python train.py --model="multi-label image tagger" --dataset="procedural textures in two colours, tilted and lit" --train_examples=97500 --image_size=48 --crop_scale_min=0.8 --horizontal_flip=true --translate=0.12 --arch="convnext" --isotropic=true --norm="layernorm" --activation="gelu" --mlp_ratio=4 --layer_scale_init=0.01 --inner_norm=false --moe="top_k" --num_experts=4 --moe_every=2 --expert_mlp_ratio=0.25 --experts_per_token=1 --shared_expert=false --patch_size=[4, 4] --conv_stem=true --layers=10 --width=384 --kernel_size=7 --num_labels=47 --residual_init="scaled_by_depth" --optimizer="adamw" --lr=0.0014 --beta1=0.9 --beta2=0.99 --eps=1e-08 --steps=15300 --batch_size=128 --epochs=20.1 --lr_schedule="poly" --final_lr_fraction=0 --warmup_steps=760 --weight_decay=0.1
Rows from block 3 of a small multi-label image tagger, named by matrix and row number. Rows with one number within an expert belong to one neuron, the router's apart. Each number is 128 + 24 x the weight over its row's rms, rounded and kept within 0 to 255. All counts start at 0.
Before each expert's rows are labels from the 100 images, of 14976, where the router gives the expert most weight on average: "patch colour" is the nearest of a few named colours to the mean colour under the peak; "place" is the part of the image that holds the peak. Only what is clearly more common there than usual is listed. The data: procedural textures in two colours, tilted and lit.
# router: router (model.blocks.3.mlp.router.weight, 4x384), inputs 0-127
# up: expert up (model.blocks.3.mlp.up, 4x96x384), inputs 0-127
# down: expert down (model.blocks.3.mlp.down, 4x384x96, transposed), outputs 0-127

# expert 2
patch colour: green; cyan
place: bottom left; top left
router.2 [137 139 130 168 125 120 157 146 121  98  61 111  80 110 123 132 148 149  93 117 167 152 128 144 119 133 100  94 152 142 161 173 121 140 144 155  70 129 111 171 110 132 142 100 119 111 100 169 118 147 103 123 170 142  92 138  93 128 145  88 149  99 162 143 126 151 158 137 128 130 105 103 141 107 143 149 114 106 128 164 148 123 113  95 125 113 154 137 102 104 116 136 126 118  98  75 101 139 112 134 169 152 118 108 115 119  78 164 153 173 118 132 133 137 108 145 123 148 108 151 125 122 129 109 114  98 117  87]
up.0 [121 129 167 125 129 106 124 132 146 163 129  75 127 160 116 161  96 119 165 112 126 122 134 132 116 140 133 144 157 122 122 116  92 151 133 132 118 119 130 119 177 125 147 145 154 163 109  95 116 111 114 154 123  88 138 123 158  95 179 140 170 105 115 131 180 115 147 151 116 156 111 115 129 155 176 116 115 150 103  73 168 173  95 148 157 132 149 166 159 188 141 165 123 172 142 110  71 131 125 111 134 150 174 196 105 160 162 134 117 136 136 159 131 110 116 152 115 150 121 119 126 153 160 126 164 124 162  89]
down.0 [114 142 146 125 129 135 129 168 118  94 130 118 132 124 114 148  87 104 125 109 127 164 130 125  87 138 108 122 143  94 129 147 148 165 163 132 140 132 136 100 139 144 107 152 115 137 160  99 148 135  90 106 114 101 121 144 146 104 126 116  93 106 163 136 150  98 104 169 183 138 135 172 121 137 184 108 116 151 138  79 100 132 114 119 149 138 133 125 147  94 111  88 154 116 132 189 123 130 130 134 137 148 131  92 114 111 127 132 114 104 136 175 118 123 104 173 119 142 138 153 116 137 117 154  77 162 133 156]
up.1 [112 121 133 134 136 124 137 149 108 163 158 139 131 155 112 158 108 117 128 122 125 107 159 137 142 120 128 143 116 124 149 105 139 139 134 170 182 129 155 132 121 114 160 233 107 147 120 120 129 130 137 123 118 145 145 141 140 137 121 153 135 134 100 160 109 154 110 129  80 151 120 169 146 167 135 146 129 163 173 139 120 110 127 180 152 153 104 105 108 123 117 141 153 147 130 155 159 158 138  77 137 136  85  95 164 145 141 121 147  50 111 132  88 127 175 165 147 143 160 131  94  98 143 121 132 135 149 115]
down.1 [154 145 139 165 104 103 122 110  90 101  98 120 150 149 130 129 128 158 131 136 135 157 113 148 100 150 122  70 138 136 145 127 133 141  82 118 130 132 111  92 106 145 161 135 129 112 137 135 154 130 118 125 128 168 122 115 133 139 122 111 206 123 118 104 118 106 143 125 138 134 114 118 127 159 113 128 134 108  96 155 116 129 134 140 139 167 154  78 119 118  93 150 182 145 117 127 112 136 134 159 121 154 156  70 133  87 200 113 130 112 123 100 100 156 162 129 128 130 149 122  97 119 178 145 144 115 121 122]
up.2 [ 91 128 168 108 112 130 105 117 112 155 164 121 149 146 157 141 106 151 135 153 117 120 139  98 121 144 113 145 106 113 163 105 135 157 163 173 140 100 158 134  74 106 130 132 163 154 115 116 120 186 131 130 129 152 153 120 154 147 119 134 149 148  87 158 135  92 152 141 102 127 137 115 112 115 135 109 130 127 138 114 127 177 120 123 122 147 116 124 124 139 125  79  97 165 108 150 160 145 124 119 111 143 143 125 128 155 108 103  91 117 130 145 173 112 157 154 142 153  94 118 143  62 129 138 149 144 150 143]
down.2 [140 167  92 122  87 150 115 120 133  95 160 159 142 115  98 107 142 147 154 116 126 139 118 102  85 103 160 160 173 162  98 106 114 154  93 133 180 127 126 105 113 103 133  92 139 123 111 158 168 123 141 134 105 121 167 143 185 116 125 130 142 120 115 114 112 133 181 115 113 154 163 154 113 145  70 144 155 112 154 131 177 142  85 144 158  93 149 127 143  70 117 148 160 149 133 126 120 130 124 140 126 140  91 131  98 146 163 148 177 127 112 101 150 145 151 123 128 140 132 146 118  90  76  99 144 107 167  83]
up.3 [118 164 135 123 117 151 121 150 116 160 148  92  91 164 112 155 101 113 144 125 121  99 159 133 120 121  82 130  83 124 123 131 146 132 148 154 143 132 162 126 123 124 143 222 119 150  73 156 150 151  95 124 113 148 135 112 117 148 177 147 119 137 124 178 118 133 103 154 107 135 122 129 144 123 163 141 152 100 146 131 147 160 115 123 123 170 111 104 133 120 107 106 129 134 178 119 134 170 122  98 147 144  81 162 116 123 130 103 139  78  87 147  48 127 154 127 113 136 134 122  95  91 161 130 120 108 126 100]
down.3 [166  89 128 134 124  97 137  78 142 155 107 118 156 154 144 126 129 132 124 144 160 170 140 123 132 107 126  98  92 126 106 132 151 117 101 108  49 115 116 137 164 123 125 122 119 105 116 107 128 139 136 123 101 136 154 129 146 154 143 125 140 104 138 134 128 101 102 130 116 118 104  90 126 152  81 135 142 123 106 129 149 141 147 103 121 163 148 122 167  86 117 144 129 130 176  91 121 124 140 136 139 119 122  98 149  99 190 123 148 103 105 112 115 145 121 138 142 148 145 158 139 139 184 117 127 109 156 131]
up.4 [143 124 179 105 124 140 121 136 169 149 123 181 109 102 159 121 127 132 101 142 143 124 127 117 133 150 101 129 141  66 117 168 132 114 127 145 134 130 140 135 164 175 131 116 155 120 129 124 120 138 153 106 127 129 144 158 135 205 123 110 122 122 127  48 101 148 130 142 140 124 126 120 127 101 159 132 106 109 110 118 130 128 152 146 137 100 151 151 137 109 135 151 121 134 127 138 100  54 140 116 124 157 130 132 119 150 112 118 128  99 124 113 123 137 130 141 138 147 149 147 144 199 111 138 152 141  74  91]
down.4 [116 147 130 116 118 129 121 163 121 129 124 146 135 124 102 133  75 125 140  75 110 106 138 113 146 122 154 146 159 115  68 168  99 144 162 108 157 139 131 146 162 105 131 146 148 127 110 157 116 102 113 144  90 144 156 116 106 116  97 114 150 124 130 146 151 112  88 108  95 127 180 132 105 152 159 109 135  76 119 125 136 104 133 138 191 121  86 108  84 185 132  57  78 130 154 115 128 116 140 113 114 114 100 180 139  81 143 134 136  87 158 153 154 118  96 131 165 118 106 138 120  84 139 151 118  90 158 103]
up.5 [112  79 157 123 129 141 135  93 186 152 124 150 142 146 105  94 135 129 140  93 125 133 137 121 114 129 113 134 166  95 135 133 132 147 157 134 117 142 120  80 131  98 127 134 160 147  94 101 135 128 109 124 124 120 128 129 125 129 104 123 144 105 117 137 136 109 145 130 145 177 126 127 109 141 122 116  86  93 117 128 121 110  86 153  80 119 135 114 121 137  89  86 149 158 118 150 124 118 143  94  95 144 125 121 108 151 155 132 145  99 156 114 124  99 131 123 145 149 105 148 172  37 161 132 133 171 140  90]
down.5 [158 109 173 155 107 104 101 141 119 137 116  97 134 151 141 147 147 130 123 140 151 103 114 131 102 170 147 122 108 110 108 126 139 108 153 142 125 128 109 173 127 166 104 127 128 136 103 125 121 137 122 129 138 100 158 130 128 139  85 103  92 164 149 153 129 100 121 143 115 122 138 125 188  99 165  96 127 119 149 131 145 143 138 124 177 122 117 147 133 161 129 178 137  78  78 121 105 127 100  94 121 161 134 154 127  98 143 136 114 129 125 133 151 104 111 106 134  96 113 120 134  93 126 157 172 111 130 111]

# expert 1
patch colour: red
place: top right; bottom left
router.1 [139 103  93  85 147 128  94 113 152 122 189 105 167 118 150 116  98 129 150 118  87 116 129 136 120 115 121 168 118 148 142 139 102 122 119 127 182 124 134 107 122 127 135 152  86 144 171 126 103 134 120 107  97 100  98 130 145  99 116 208 140 138  90 128 102 123 131 113  99 114 145 193  88 129 111 142 164 140 116  70 129 120 101 160 127 153 173 115 138 139 170 129  97  82 135 117 124 158 147 108 104 118 161 122 145 116 117 157 127  84 145 133 160 151 153 132 100 147  97 144  60 130 102 110 135 138 119 144]
up.0 [154 131 129 176 112 138 156  96 103  88 108 123 150 119 145 142 113 112  93 119 144 100 138 182 110 164 131  89 141 144 107  93  97 139 133 128 103 143 112  74 155 115 125 110 118 109 107 101 107 150 128 113 150 125 139 110  79 133 129  73 126 109 146 150 122 116 133  72 145 118  91 113 113 149 102 141 108 139 155 138 113 129 144  83 127 112 142 131 120 114  77 123 130 103  97 103  95 133 158  99 114  97 162 120 110 101 156 130 145 176  95 154 144 131 110 110 132 148 130 143 161 142 142 142 135 164 140 148]
down.0 [154 126 142 146 155 134  99  98 121 121 131 127 157 130 156 167 138 112 127 141 117 128 129 121 149 121 140 107 150 171 129  54 174 144 178 110 173 140  78 132 135 148 128 143 150 121 127  74  82 115 191  97 116  94 136 112 147 134  73 129 117 171 118 156 144 102 154  92 106 114 140 176 126 120 116 133 167 139 200 132 133 123  88 158 117 109 153 147 125 109 100 147 123  96 120 147 150 113 115 148  99 102  92 144 146 135 155 149 153 156 152  96 184 142 112 108 105 103 122 133 120 135  95 102 159 127  87 101]
up.1 [119 149 124 147 123 115 180 107 126 114  76 153 106  98 120 119 105  99 151  48 147 154  88 149 137 160 128 111 113 108 111 124 138 129 130 114 131 183 130 122 158  97 155  98 122 103 105 140 125 161 113 142 125  88 106 103 123 122 150  71 148  91 192 101 125 135 105 149 169 122  62 141 118 151 126  91 125 137 159 137 144 135 142 122 126  70 121 122 142 146 160 145 143 127 133 128 122 118 133 108 128 124 109 124  91  99 168 127 152 189 140 127 127 102 108 133 132 116 146 110 152 131 120 112 129 121 152 122]
down.1 [124 113 143  89  91 161 119  89 151  99  97 119 136 147 144 140 156 154 130 129 122 146 121 129 138 115 150  80  94 141 108 123 109 122 120 123 149 126 126 113 132 154 119 124 148 107 127 100 132 117 136 161 130 101 147 130  97 130 115 135 135 172 135 127 166 121 190 144  96 141 100 180 135 141 108 118 140 166 191 150 140  90 121 138 121 114 102 164 188  83 144 152 159 148 134 147 112 101  94 151 117 100 100 169 108 187 173 136 155 140  64 141 113 139 133  89 135 123 108 149 135 129 142 135 170  89 127  80]
up.2 [129 127 162 165  98 104 141 112  81 101 133 128 143 104 121 140 120 105 161 137 140  75 138 122 134 145 130 151 105 133 117 127 125 162 111 155 119 118 140 141 121 148 133 157 137 125 111  94 151 119 144 114  86  78 138 130 167 150 132 151 119 155 123 105 130 129 142 157  92 106 133  62 110 189 136 112 110 163 161 103 104 110 156 130 141 163 129 114 185 171 144 128 149 136 148 146 150 166 115  95 152 105 138 111 134 168 184 130 129 107 119 134 124  40  97 126 123 134 127 142 119  97 112 138 137  96 144 170]
down.2 [149 112 145 102 167 123 136 128 142 123  92 131 112 124 138 116 132 125 134 133 121 137 110 130 138 138 159 128 130 124 166 152 102 102 120 161  66 155 163  98  97 172 118 141 143 125 128 185 174 114 124 144 126 126 117 151 137  97 127 149 124 159  93 140 160 153 140 103 145 129 119  91 128  90 107 119 110 113 102 162 131 111 154 119 102 134 133 148 146 129 131 151 115 175 146  96 100 154 148 130 122 117 183 120 114 149 108 142 124 144 145  91 141  65 175 127 148 138 107 114 161 108 125 128 158 114 130  67]
up.3 [ 86 132 147 173 157 153 123 120 131 110 112 161 112 108 134 151 103 128 146 112 136  73 133 112 110 159 128 126 131 113  81 133 120 131 123 159 108 119 150 118 175 160 128 112 119 135 137  74 109 113 121 153 121 100 146 139 124 125 112  99 138 121 105  78 113  99 122 124 125 131  88  76 141 134 121 115 101 120 131 108 132 152 179 103 128 145 105 136 164 137 133 110 102 127 140 130 114 128 203 107 157 108 133 144 106 109 137 119 126 161 129 125 114  96  81 140 123 138 122 140 149 125 115 158 135 136 156 161]
down.3 [159 104 118 110  90 153 170 100 133  79 165 152 136 169 130 123 219 151 133 140 119 126  84 129 140 132 118 108 122 135 131 147 127 131  95 155 119 138 101 116  97 134  99 145 117 120 120 147 131 104 146 144 109 134 104 120  96  93 140 163 115 115 138 115 133 130 143 126 146 155 117  81 104 145  86 133 154 150 144 121 142 133 135 118  72 145 120 165 164  80 163 164 169 146 129 128 129 121 138 147 100 125 156 131 159 147 144 150 134 122  99 163 137 121 182 134 138 130 128 117 164 165  96 121 121 182  95  90]
up.4 [108 184 163 150  81  96 170 121 128 121 105 119 109 147 146 140  97 167  86 105 161 132 147 158 103 130 115 157 141 129 141 140  99  90 110 129 145 138 129 167 144 110 138 106 148 130 165 146 116 126 137 145 140 122 116 135 122 139 173  72 124 107 144  95 148 135 113 161 121 140  82 117 152 105 154 110 113 184 128 109 131 121 137 129 114 102 163 144 120 139 103 130 118 111 136 177 138 127 127 121 101 121 137 152 153 129 138 107 135 124  94 140 111 118  98 145 132 152 144 146 129 130 120 128 172 170 149 142]
down.4 [152 108 121 114 137 148 150  93 162 159 106 195 106 178 138 176 132 158 171 118 158 146 103 125 128 125 155 137 107 152  98 146 118 144 137 147 164 130 117 113 189 133 151 152 143 170 102 139 154 138 119 111 117 120 115 137 128 138 118 125 137 163 117 139 131 134  73 119 136 142 153 155 127 108 148 112 155 129 120 125 125 130 149 129 161 100 132 141 125 123 147 129 130  81 137 142 133  75 147 121 114 112 130  98 104 129 126 114 124 146  89 124 133 159  98 110  82  99 137 135 113 152 144 122 132 110 112 127]
up.5 [128 160 161 149 165 117 113 118 118 146 111 113  50 133 125 146 106 162 146 118 123 158 126 113 172  98 138 145 153 112 122 128 132 137 115 143 157 105 143 177 131 111 115 134 108 152 118 152  94 136 123 134  93 143  89 101 145 154 161  83 144 135 126 159 137 125 146 138 119 124 146 146 110 111 179 149 134 149 138 173 159  97 113 141 109 105 153 165  74 162 123 107 118 154 157 190 132 152 131 128 122 133 153 122 129 147 111  83 124  97 104 122  98 106 133 146 140 123 201 152 168 130 119 127 104 127 136 144]
down.5 [146 114 116  80 150 122 117 168 145  55 101 109 126 106 147 108 128 126  87 125 142 149 149 133  83 128 133 138 122 115 117 150  81 113  71 144 143 145 108 141 124 106 145 135 151  89 149  56 172 126  84 132 150 129 112 125 114 118 221 131  90 130 158 132 171 112 121 193 117 157 109 142 126 128 113 145 127 188 162 114 114 120 106 151 123 141 102  95 134  57 148 109 170 145 121 146  97 129 114 157 152 162 111 147 122 156 113 134  98 106 132 107 136 110 143 142 132 151 145 115 169 119 122 164  82 131 158 134]

# expert 0
patch colour: yellow
place: bottom centre
router.0 [174 106 127 166 110  84 110 175 128 146 132 154 166 124 154 120 143 159 139 119 140 148 134 155 152 103 133 132 136 163 139 134 131 137 141 100 115 134 115 103 119 142 156 168 140 155 126 124 138 143  89 126 155 142 109 129  76 104 118 106 156 148 137 117 141 154 133 152 133 135 129 167 147 195 124 127 175 134 122 138 156 118 147 123 140  70 120 124  43  90 105 127 128 125 100  84 125 144 162 123  56 151 111 139 159 134 108 149 138 136 117 165 143 118 146 149  95 166 161 156 122 134 141 110 187 114 106 125]
up.0 [143 149 167 116 163 115 156 124 105 141 149 154 132 115  95 129 169 153 159 139 126 156 131 126 145 143 118 113 110 145 145  98  93 118 119  96 141  91 169 132 149 114 165 161 133 153 146 135 163 104 156 119 130 102 134 130 223 123 129 155 109 146 147 147 128 117 112 108 113  96 161 147 106 157 165  71 141 111 125 100 105 108  99 114 126 147 161 140 113 169 106 106  92 127 170 161 146 104 144 109 113 139 136 159 170 109  97  91 124  66 105 123 100 139 141 178 119 137 181 123 117 121 156 196 150 114 110 104]
down.0 [133 119 145 134 159 106 116 132 167  93 122 113 135 130 125 166 148 123 147 132 112 175 152 122 167 164 100 120 160 136 149 137 140 134 128 135 112 125 141  88  98  97 145 160 119 112 138 118  98 129 133 114 148 127 157 115  98 107 138 128 120  89 180 150 111 108  98 146 149 179 172 129 129 158 135 128 119 128 115  97 107 197 124 150 172  83 112 162 142 144 127 115 130 105 110 118  94 111 155 121 105 107 102 128 125 110 172 138 121  93 121  94 108 165 163 186 168 159 154 141 104 108  70 126  75 136 142 131]
up.1 [162 134 114 130 112 140 123 137  95 157 136 118 159 152 120 184 100  99 152 151 122 160 136 127 159 117 156 152 121 155  96  66 140 118 137 151 146  88 180 160 115  84 119 144 124 164 162 113 137 104 161 177 146 127 145 136 120 169 164 149 137 139 126 163 172 156 134 166 114 143 145 122 142 131 127 143 144 143 173 139 150 124 115 142 157 143 147 140 120 159 118  99 118 118 134 155 151 139 118 136 154 135 106 130 151 138 124 120 131 111 122 147 129 136 124 157 140 150 108 133  90  68 140 120 136 132 159 160]
down.1 [133 160 139 167  96 138 123 134 131 148 116 113 110 143 155 151 102  89  56 113 117  83 111 133 157 146 136 158 133 112 121 145 129 134  96 162 119 131 155 197 168 104 135 107  88 133 162 148  64 143 116 113 133 102 123 120 151 138 156  80 148 102 157 106 154 124 100 135 117 144 101  67 107  80 138 119 135 123 129 158 113 158 134 133 139 158 118 125  58 108 118 118 120 128 145 132  86 101 187 121 123 110 126 147 126 118 200 134 125 148 130 118 121 168  71 124 101  94 133 137 100 118  74 132 100 127 140 129]
up.2 [ 95 113 116 137 137 144 112 119 111 103 121 161  84 137 112 118  95 143 160 124 104 141  92  70 101 135 127 128 114  85 111 126 131 109 120  94 133  95 142 152 147 180 111 136 161 124  67 136 113  92  92 116 136 110 111 109 130 158 118 105 114 115 108 100 104 140 126 100 115 109 122 146  95 100 147 141  98 139  99 116  74 126 146 138 119 136 139 137 125 156 137  77  81 106 112 165 112  88 151 133 128  97 151 102  58 132 111 110 104 119 104 117 149 112  86 117 126 110 158 124 163 163 132 134 108 133 126 131]
down.2 [147 128 105 161 180 121 114 140 123 175 112 146 149 110 158 128 160 165 120 186 129 123 162 140 132 143 118 139 127 119 106 112 122 114 147  82  86 139 109 143  91 141 166 116 112 139 110 107 101 136  94 130 148 130 142 166  99 147 109 104 127 156 111 130 136  98 123 140 114 136 126  99 123 166 141 119 151 192 121  90 151 198 112 120 198 115 129 140 145 167 129 110  79  98 131 142 123 129  97 113 127 136 125 130 141 150 130 118 116 124 142 132 111 137  82 135 114  84 149 110  72 122 106 164 110 112 181 144]
up.3 [118 130 121 131 133 137 123 119  89  91 115 116 115 115 117  95 112  94 154 132 136  93 120 132 126  91  90 150 132 126 136 120 134 140 151 137  93 106  98  99 122 142 110 138 110  30 107 128 146 116 112 101 101 115 110 122 134 120 133 173 114 113 112 154 100  98 132 128 112  74 110 126 140 116 109  96 124 157 167 135  78  89 119  96 163 179  93 117 161 115 132 101 123 108 158 152 130 146 136  74 189  87  94 156 121 138 136 121 118 118 161 131 130 101  94 128 113 140 155 101 121 145 173 144  47 128 111 119]
down.3 [107 130 113 155 139 122 163 110  86 111 159 154 124 151  82  86 131 159 142 158 145  87 140 121 113 104 154 110 153 131  81 146 124 141 173  60 105  94 104 132 135 102 155 111 100 116 141 159 124 114 152 103 108 110 123 123 137 146 101 109 148 126 117 134 103  91 143  81 126 156 112 130 117 181 168 121  95 141 127 116 127  79 160 158 170 107 145 101 154 157 106 160 118 156 130 118 169 114 129 122 109 153 145 109  91 146 108 122  77 160 118 129 136 127 131 102 148 129 130 118 126 133 146 134 141 178 177 143]
up.4 [134 154 154 137 152 124 121 113  88  99  87 151 113 127 108 125 105 140 170 108 151 122  86 116 115 134 150 148 126  85 113  95 129  88 134  97 113 133 116 119 148 144 102 113 126  78 136 144 159 122  91 117 142  89 140 109 149 132 133 124 144 105 149 115 135 127 109 141 136 133 118 111  93 135 138 146  79 118  81 124 116 143 133 104 110 136 136 134 145 155 133 100 127 132 141 112  78  88 122 121 147 100 136 164  57  83 102 113 135 128  85 115 146 112 101 155 110 110 117 144 122 148 154 125 130 122  57 146]
down.4 [110 120 140 143 147 134 111 113 141 143 118 147 132 151 133 125 151 140 124 185 110  86 112 147 130  86 152 161 138 162 137 123 134 128 121 156 105 122  89 138 116  79 158 105 141 103 131 133 110 109 118 109 105 127 149  99 127 106 131 128 147 104 162 166 102 137 109 154 169 145 124 111 142  97 131 149  73 153 110 152 102 152 124  85 144 141 158 154 103 119  86 123 100 130 153 151  95 103 131 117  92 137 165 126 125 176  92 108  94  91  99 104 125  77 141 160  97 123 146 107  99 114 120 148 126 120 138 164]
up.5 [139 160 170 111 162 147 115 176 121 100 126 180 127 111 137 146 120 129 118 103 150 160 121 105 141 161 141 120 153  99  99  83 140 100 154 139 159  99 134 121 194 140 122  80 141 114 137 105 120 115 133 136 150 136 136 153 111 179 151 100 140 136 140  83 130 119 129 121 119 112 119 146 124 108 134 145 112 114  90 149 112 144 123 138 125 113 140 135 114 126 126  97 118 152 121 145  95  49 195 148 126 121 156 141  96 132 107 102 145 115  78 105 151 142 143 132 127 134 117 125 129 146 114 131 159 130  99 126]
down.5 [120 127 143 155 171 102 116 151 157 179 100 107 122 115 128 133  98 136 124 126 152 111 114 140 131 141 143 198 107 162 122 129 132 146 100 122  97 111 109 154 110  85 141 101 136  92 120 135 100 137 112 127 115 125 152 132 175 127 159  78 136 123 156 131 130 159  55 151 139 149 132 114 140 140 139 133 141 139  99 144 118 147 117 145 156 100 113 133  79 132  98 110 104 108 155 139 121  98 147 116  91 110 134 133 115 126  76 123 136 163 162  98 107 115 106 155  94 132 139 111  86 118 118 153  95 152 139 175]

# expert 3
patch colour: blue; black
place: top left; bottom left
router.3 [105 129 157 121 171 146 140 162 106 115 115 118 135 123 144 125 142 165 161 124 169 118 155  78 117 145 101 153 128 160 133 127  98 151 112 124  71 116 140  82 123 166 123 108 128 137 142 132 150 137 169 118 136  78 200 130 151 130 108 129 128 115 118 137 128 132 126 132 126 130 124  67  99 102 128 123  49 144 166 129 150 115 107 125 130 146 121 127 154 119  96  90 133 157 127 120 156 148 160 134 149 106 112 115 152 109  96 139 126 138 114 139 141  82  82 124 122 136 126 138 139 110 130 111  73 102 154 101]
up.0 [137 118 162 143  64 147 159 139 129 124 193 105 145 133 167 156 113 151  64 137 165 110 132 163 156 137 157  64 139 120 146 136 144 104 158 143 167 134 116 159  87 164 164 143 133 128 163  95  94 167 146 132 137 151 133 152 103 155 137 119 145 159 129 113 130 147 164 143 107 142 116 146 155 129 139 120 163 130 154 122 129 139 168 147 135 120 136 138 120 111 153 171 119  99 113 141 106 131 157 120 117 153 155 142 160 156 184 116 129 123 107 145 166 140 191 162 133 148 142 154 128 158 102 128 166 158 118 134]
down.0 [131 136 131 151 103 120  97 162 139 119 124 125  99 145 132 125 102 140 169 130 130 164 181 119 118  93  85 115  71 103 120 165 127 134 142 118 205 139 110  98 112 188 141 122 113 161 112 178 188 115  94 144 132 107 100 130 126 121 136 136 183 176 102 113  68 109 148 150 124 145 129 179 144 167 122 140 123 117 107 116 119 147 148 147 130  74 157 124 152 144 109 119 142  72 162 116 123 104 141 148 119 139 135 111 139 131 153  97 117 169 127 125 131 136 161 114 120 110  87 117 102 168 101 117 124 140 109 133]
up.1 [146 132 126 101 130 125 219 149 152 109 120 143 176 139 175 139 123 140 116 174 217  93 140 145 141 175 123 119 140 106 168 111 141 126 172 131 104 143 141 123  70 144 118 173 132 156 140 168 156 139 123 123 163 125 148 132 130 158 110 128 153 130 178 103 146 123 123 138 126  95 117 118 156 177 118 121 116 154 128 163 164 102 111 103 151 111  87 132 113  55 145 102 141 134 129  97  99  78 165 135 131 118 146 149 136 126 131 104 120 104  96 127 156 115 144 126 137 129 165 142 122 128 163 129 120 110 144 110]
down.1 [178 113 110 131 158 109 151 141  97  94 128 136 134 109 153 128 181 137 172 156 117 120 130 147 191 125 105 119 147 126  76 128 156  94 124 165 136 130  67  71 128 109 140 174 136 154 128  75 131 121 141 119 126 108  94 143 119 116 138 104  88  94 103 117 172 118 119 144 133 153 156  85 112 133 125 100 117 187 150 112 121 152 157 125  96 143 122 138  93 135 154 168 132  89 111 121 136 110 151 105 131 115 151 149 135 148 122 127 122  71 133 127 132 197  96 174 161 132 150 104  99 201 133 151  73 158 101 121]
up.2 [150 121 161  87 119 118 185 123 126 106 131 168 146 133 153 139 142 120 133 115 134 160 132 185 128 146 121 104 135 199 131  88 114 106 145 112 123 115 126 137  85 105 137 157  98 146 171 160 116 108 137 137 115 147 118 147 148 161 153 141 135 133 165 153 131 125 142 162 114 135 143 183 136 117 109 114 150 143 179 158 178  87  65 146 115  96 153 142 110 138 164 128 120 147 103 102 127 114 182  88  65 133 123 137 100 160 123 140 103 101 148 128  76 142 145 153 131 141 127  98 140 113 122 128 116 125 166  92]
down.2 [135 136 111 138 126 130 106 126 120 105 159 129  77 137 102 139 174 108 173 183 120 174 166 114 148 108 126 159 105 130  73 109 149 130 172 102 157 124 160 131  92 155 121 162 113 175  97 127 129 109  92  97 117 103 122 121  84 133  78  96 109 104 136 140 120  66 120 143 158 125 138 131 112 162 138 130 136 115 139 118 104 135 122 146  99 128 133 117 135 138 126 122 161 114 131 134 134 159 162 100 126 141 107 116 134 128 141 155 125 130 150 127 144 198 160 111  81 156 169 121  88 154  99 129 166 148  92 144]
up.3 [129 131 130 143 113  87 164 136 134 123 123 173 151 127 165 122 139 137 138  87 130 126 149 125 143 141 147 119 155 174 139 144 147 151 141 159  96 131 163 135 121  43 138  87 178 111 140 132 150 109 139 113 149 143  73 166 124 132 126  96 124 132 155 110 157 141 142 142 143 139 128 126 143 107 175 100 133 123 115 154 119 117  93  70 112 104 140 149 125  93 141 146 156 137 113 143 121  92 164 116  95 112 150 157 129 158 109 140 147 121 144 150 146  72 110 152 136 133 142 186 156  80 162 149 157 170 123  88]
down.3 [118 151 149 129 172 115 145 160 119 136 156 142  96  70  94 127 143 123 115  88 138 148 165 129 164 123  92 113 142 126 140 151 114 108 101 109 108 113 143 113 112 204 134 113  79 112 128 158 136 158 132 128  99 122 108 136 134 136 109 141 128 155  89 110 104 128 165 101 145  85 101  93 122 161  86 116 148 105 139 151 163 127  99 111  73 139 111 110  80 165 112 124 108 113 125 107  87 143  98 157 171 101 129 141 114  97 131 158 114 133 129 108  88 108 134 122 152 128 133 109 116 147 122 175 132 129 133 121]
up.4 [ 85 165 112 128 112 112 135 131 176 144 157 122 107 128 163 158  80 145  96 137 129 146 139 141 110 166 127 146 125 131 110 145 109 126 111 138 173 161 148 159 120 102 117 102 146 134 142  98  92 170 125 126 111 123 164 177 119 152 151 119 138 164 109  86 126 162 144 147  95 169 127 130 116  62 166 155 103 105 123 113 128 140 141 190 122  82 158 144 111 153 118 172 104 160 121 147 147  94 140 122  84 161 143 110 127 152 156 105 144 140 115 136 115 156 150 161 160 138 100 141 136 142 103 154 169 135 133 119]
down.4 [121 116 162 125 175  82 128 171 152 111 129 136  79 134 142 132 104 134  94 182 142 141 148 136  90 117 118 122 140 131 116 175 133 138 127 112 100 123 154 136  96 121 127 144  82 148 145 124  95 105 130 157 138 139 116 133 148 141 155 108 117 115 133 125 123  83 105 189 151 137 100  81 136 110 144 158 124 193 133 133  99 160 141 124 114 154 129 160 132  91 185 142 131 115 145 116 147 139 165  99 141 181 158 112 142 133 120 114  83 161 107 113 104 114 133 110 132 114 172 113  95 149 153 108 136 155 160 152]
up.5 [146  97 157  85 115 107 133 155 150 109 172 119 112 122 123 121 108  96 105 120  95  97 126 173 142 115 118 114 130 143 121 143 107 123 152 128 179 115 106 128 124 138 139 168 135 103 127 154  92 113 108 112  47 138  86 121 158 110 147 172 117 117 140 138 146 140 122 139 108 151 162 182 117 138 110  96 182 130 194 117 133 138 107 143 150 129 142 119 152 147 112 180 108 129 112 154 158 155 141 130  80 135 128 157 108 179 195 144 107 135 134 126 119 131 163 148 108 154 122 138 129 140 111 142 149  97 165 105]
down.5 [137 118  96 168  90 143 110  78 158 102 134 135 122 143 107 127 126 132 171 181 155 177 129 119 146  99 145 157 126 133  79 124 111 109 161  80 124 131 124 146  87  88 115 166 131 160 122 147 115 114 124 153 116 124 144  94 118 122  65 113 146  96 136 131 138 127 143 128 164 137 157 140 124 141 129 107 142  62 107 123 128  90 134 131 152 132  93 119 139 135 109 150 152 150 108 140 128 130 156 133 146 147 117 102 136 130 157 131 142 148 144 101 108 150 161  98 175 146 185 154 142  89 117 136 186 121  95 106]